config.yaml
dataset: "drum patterns on synthesised drum kits"
gain_aug_db: 6
noise_aug: 0.002
hop_length: 160
input: "log_mel"
pixel_unshuffle: 2
widths: [64, 128, 128]
block: "plain"
attention: true
init: "trunc_normal_002"
lr_schedule: "cosine"
weight_decay: 0.4
Rows from block 9 of a small spectrogram enhancement model, named by matrix and row number. Each number is 128 + 24 x the weight over its row's rms, rounded and kept within 0 to 255. All counts start at 0. Numbers have three digits each. After the name is the row's rms in percent of the matrix's.
After each channel's rows are labels from the 100 clips, of 14976, where the channel reaches its highest value: "strongest on" is what is common among them; "peak in band" is the frequency band that holds the peak. Only what is clearly more common there than usual is listed. The data: drum patterns on synthesised drum kits.
# conv: 3x3 conv (model.mid.2.conv.weight, 128x128x3x3, each kernel summed), inputs 0-63

conv.35 117:145113155072137122140127117130136156119084135150174109118118102120145119078085145140133130117156160120130132164145121103124122088114112159100141129149139123158139135100145079145126123115068122
strongest on: muffled (low-pass); pink noise; white noise
peak in band: 4000 to 8000 Hz

conv.74 079:117159114139151151183124062130168122117106161142121164116124145147174190143154143147140147128124161146138126162145113149148151133115130146198150127152147093124123113099142122106157118154132142
strongest on: thin (high-pass); muffled (low-pass); white noise
peak in band: 0 to 250 Hz

conv.86 080:104143103127121130151123164171125128158133147134119092159143155144126135161173157103141156124120158110139145117153121142088133140149146122129116139124119158124170151150144179174155166107149126
strongest on: pink noise; rumble
peak in band: 500 to 1000 Hz

conv.70 112:139144143159157105117113115113069133153153131120115153126143115140101060145095090133105119143113090127115117120154148138162139152115160122036122138135139143114136121108132144100153145107136159
strongest on: mains hum
peak in band: 0 to 250 Hz

conv.18 091:087119092133135156054093152141119090154116128118117129136148127102117086148141160101154160148121148130117132125125083132133114115159177121082094149114109144123162132135144143135150150106152134
strongest on: thin (high-pass); pink noise; rumble
peak in band: 500 to 1000 Hz; 250 to 500 Hz

conv.81 102:122163088150136140149122150205140131168113151133117113135167133138117128159173144124112149143129148130140133153130111140147148139155163145159159113116145141132175152152141123149132180153147161
strongest on: muffled (low-pass)
peak in band: 500 to 1000 Hz

conv.68 097:129135120120113145137148106126131153138166137154078144146133121159093127184150114082123153145133136127170143147152154132082128148143125153145127154151076115152090140132116159150120103162172166
strongest on: pink noise; closed hi-hat
peak in band: 2000 to 4000 Hz

conv.88 107:120143117147128147159135127140143161151169173163098157159145141143120138165140121141137145124154129127174148171156138154122140136135129164155152162153142150171133118140148156175164137156167172
strongest on: pink noise; ride cymbal
peak in band: 2000 to 4000 Hz

conv.118 091:139148140169156129155129126151142117123173130142132160144126142136118130172171112114128140135119140097140135151128137136150145112161162146166129120125101138141133121116131173147153123150156143
strongest on: thin (high-pass); reverberation; text has "room"; text has "reverberant"
peak in band: 0 to 250 Hz

conv.76 085:117145113132097143109130170119134148153165120163102108153151178147167192116138112161145110129128136129154109146156140119148136138153125147150148149134143155160161150167144123109160163139121150
strongest on: open hi-hat; thin (high-pass)
peak in band: 4000 to 8000 Hz

conv.87 091:140123137135122143114128161136126147147139151180116155170141142163122131122162144135149140139129136116168144164133150142120143154163137172133166121156136154170153134147140152158149159119167138
strongest on: ride cymbal; pink noise
peak in band: 4000 to 8000 Hz

conv.1 098:143163132151132108169142099145136154145159145148110150129154132142117129149147126114120139129152130140164137168143159134097158129113150172175151127165115109175112138144125154161132115164182150
strongest on: pink noise
peak in band: 2000 to 4000 Hz

conv.44 093:155133166113145136160150145126142136136106155164185139164130163117152140125136131156134138145161159131143146157107149137141105132118147165164127118138137139153161153136115112126099148123147124
strongest on: muffled (low-pass); text has "noise"
peak in band: 1000 to 2000 Hz

conv.39 087:155126171089143138119128119079156170142143120146133171139140115128134140149099139143147141160138138149179146174168153137155137154145091172149129147142123139172128124143147134172131133129099135
strongest on: thin (high-pass); pink noise; white noise
peak in band: 2000 to 4000 Hz

conv.43 082:108138109160117164143131121177150151169151174142135128131167138133134146138185144133136185153129155128157102156146097132180141134144159143141148130143161130146163100145139114175144158149088160
strongest on: muffled (low-pass); white noise
peak in band: 0 to 250 Hz

conv.89 098:131133140081144127179141137122154155129121126158132128131137119125133140143102154112172117118154161147163132170158132131103154104141124164214142153156110137177114158120160144186157116150110146
strongest on: pink noise; thin (high-pass)
peak in band: 2000 to 4000 Hz

conv.105 094:150148160149141129155167143123153150162172164149129180158147161147145130147141117151143139128172112137137137155107172135143128157127110157146160140149139167157162166134127151132131162160146143
strongest on: thin (high-pass)
peak in band: 2000 to 4000 Hz

conv.92 091:137131128201133132164159134120111133143143186135147130123139154162171185117170139180105162120135119128123132112147128133178126131150173125160141116153171141123146093119124108139093136139172111
strongest on: muffled (low-pass); ride cymbal
peak in band: 4000 to 8000 Hz

conv.51 078:154146152167120124152157136172124155158182141153166119127148123155141129161115128147151104126127147166182138167167152152180168141149133169139123168166169143159146152159162139114175154119122164
strongest on: mains hum; thin (high-pass)
peak in band: 0 to 250 Hz

conv.125 093:077170104077124153118148108135135135155116124130125109102160120099161136129088146098154131147159140109132109133145095077089128137115109129091165139146080084134169124110162118144118168106065156
strongest on: thin (high-pass); clap; text has "noise"; march
peak in band: 500 to 1000 Hz

conv.120 100:143140159143133109130133127122104142146147099158162100098147105162133086138052118123135109140143140086154126154133137096159109134074151157081142140153129103143155134131126115147120148134101129
strongest on: mains hum
peak in band: 0 to 250 Hz

conv.28 364:117109124101116109082094123089132092098096081094126109108099130096125122087105114137112105112095111119095112097096105112117114125118116095088105108091132126095097130105119098098102097114109099
strongest on: pink noise; muffled (low-pass)
peak in band: 0 to 250 Hz

conv.22 084:120147124111120125182136130131196159132133160140150154134121144132151167137119111160115123139167138149146122151158124125112117142159103141182109153135145149148142153145133094158122146101114108
strongest on: muffled (low-pass); clap; pink noise
peak in band: 2000 to 4000 Hz

conv.96 116:131126118131124084147154142144150155096065164139144104133109140147142156100123132162084119131140114134124123123158110140147123112133116125113129085154170152134131114106133042141099116104092131
strongest on: muffled (low-pass); pink noise; white noise
peak in band: 4000 to 8000 Hz

conv.58 142:144118142122128162066106135151084083103135090089132140131095115123098089140143125113139152116087140122092141076109144141116136132145134074065113129100112134083067127133134157117152070137153139
strongest on: pink noise
peak in band: 500 to 1000 Hz

conv.49 102:110130090129121128155155113162156157164121161155121157162157143135135126146190142132118184126133125130176102147150094123149142116141120152136150076136139143144150061143128109132141154121143140
strongest on: muffled (low-pass); ride cymbal; text has "noise"; march
peak in band: 4000 to 8000 Hz

conv.20 103:146145144164143087148159111132104175128161164143116151123132128160111098171126129121103127148160084110138161145140158146139137125113157148107152134175127125154097125132106158145121098148164152
strongest on: mains hum
peak in band: 0 to 250 Hz

conv.13 083:131121129138142159164143107166167130130132148170122136110132138150155164172153192107179148164128156122131142126146139156130124160127124119218155132130111096141147123150133140134154148162162161
strongest on: muffled (low-pass); white noise
peak in band: 0 to 250 Hz

conv.8 098:138159159126164152170140114058173142143108153133137149115150134134129137142182131131150164158153133138127148123155116156142178137133111123199154125125119139132161092147123123135134157160094124
strongest on: thin (high-pass); white noise
peak in band: 500 to 1000 Hz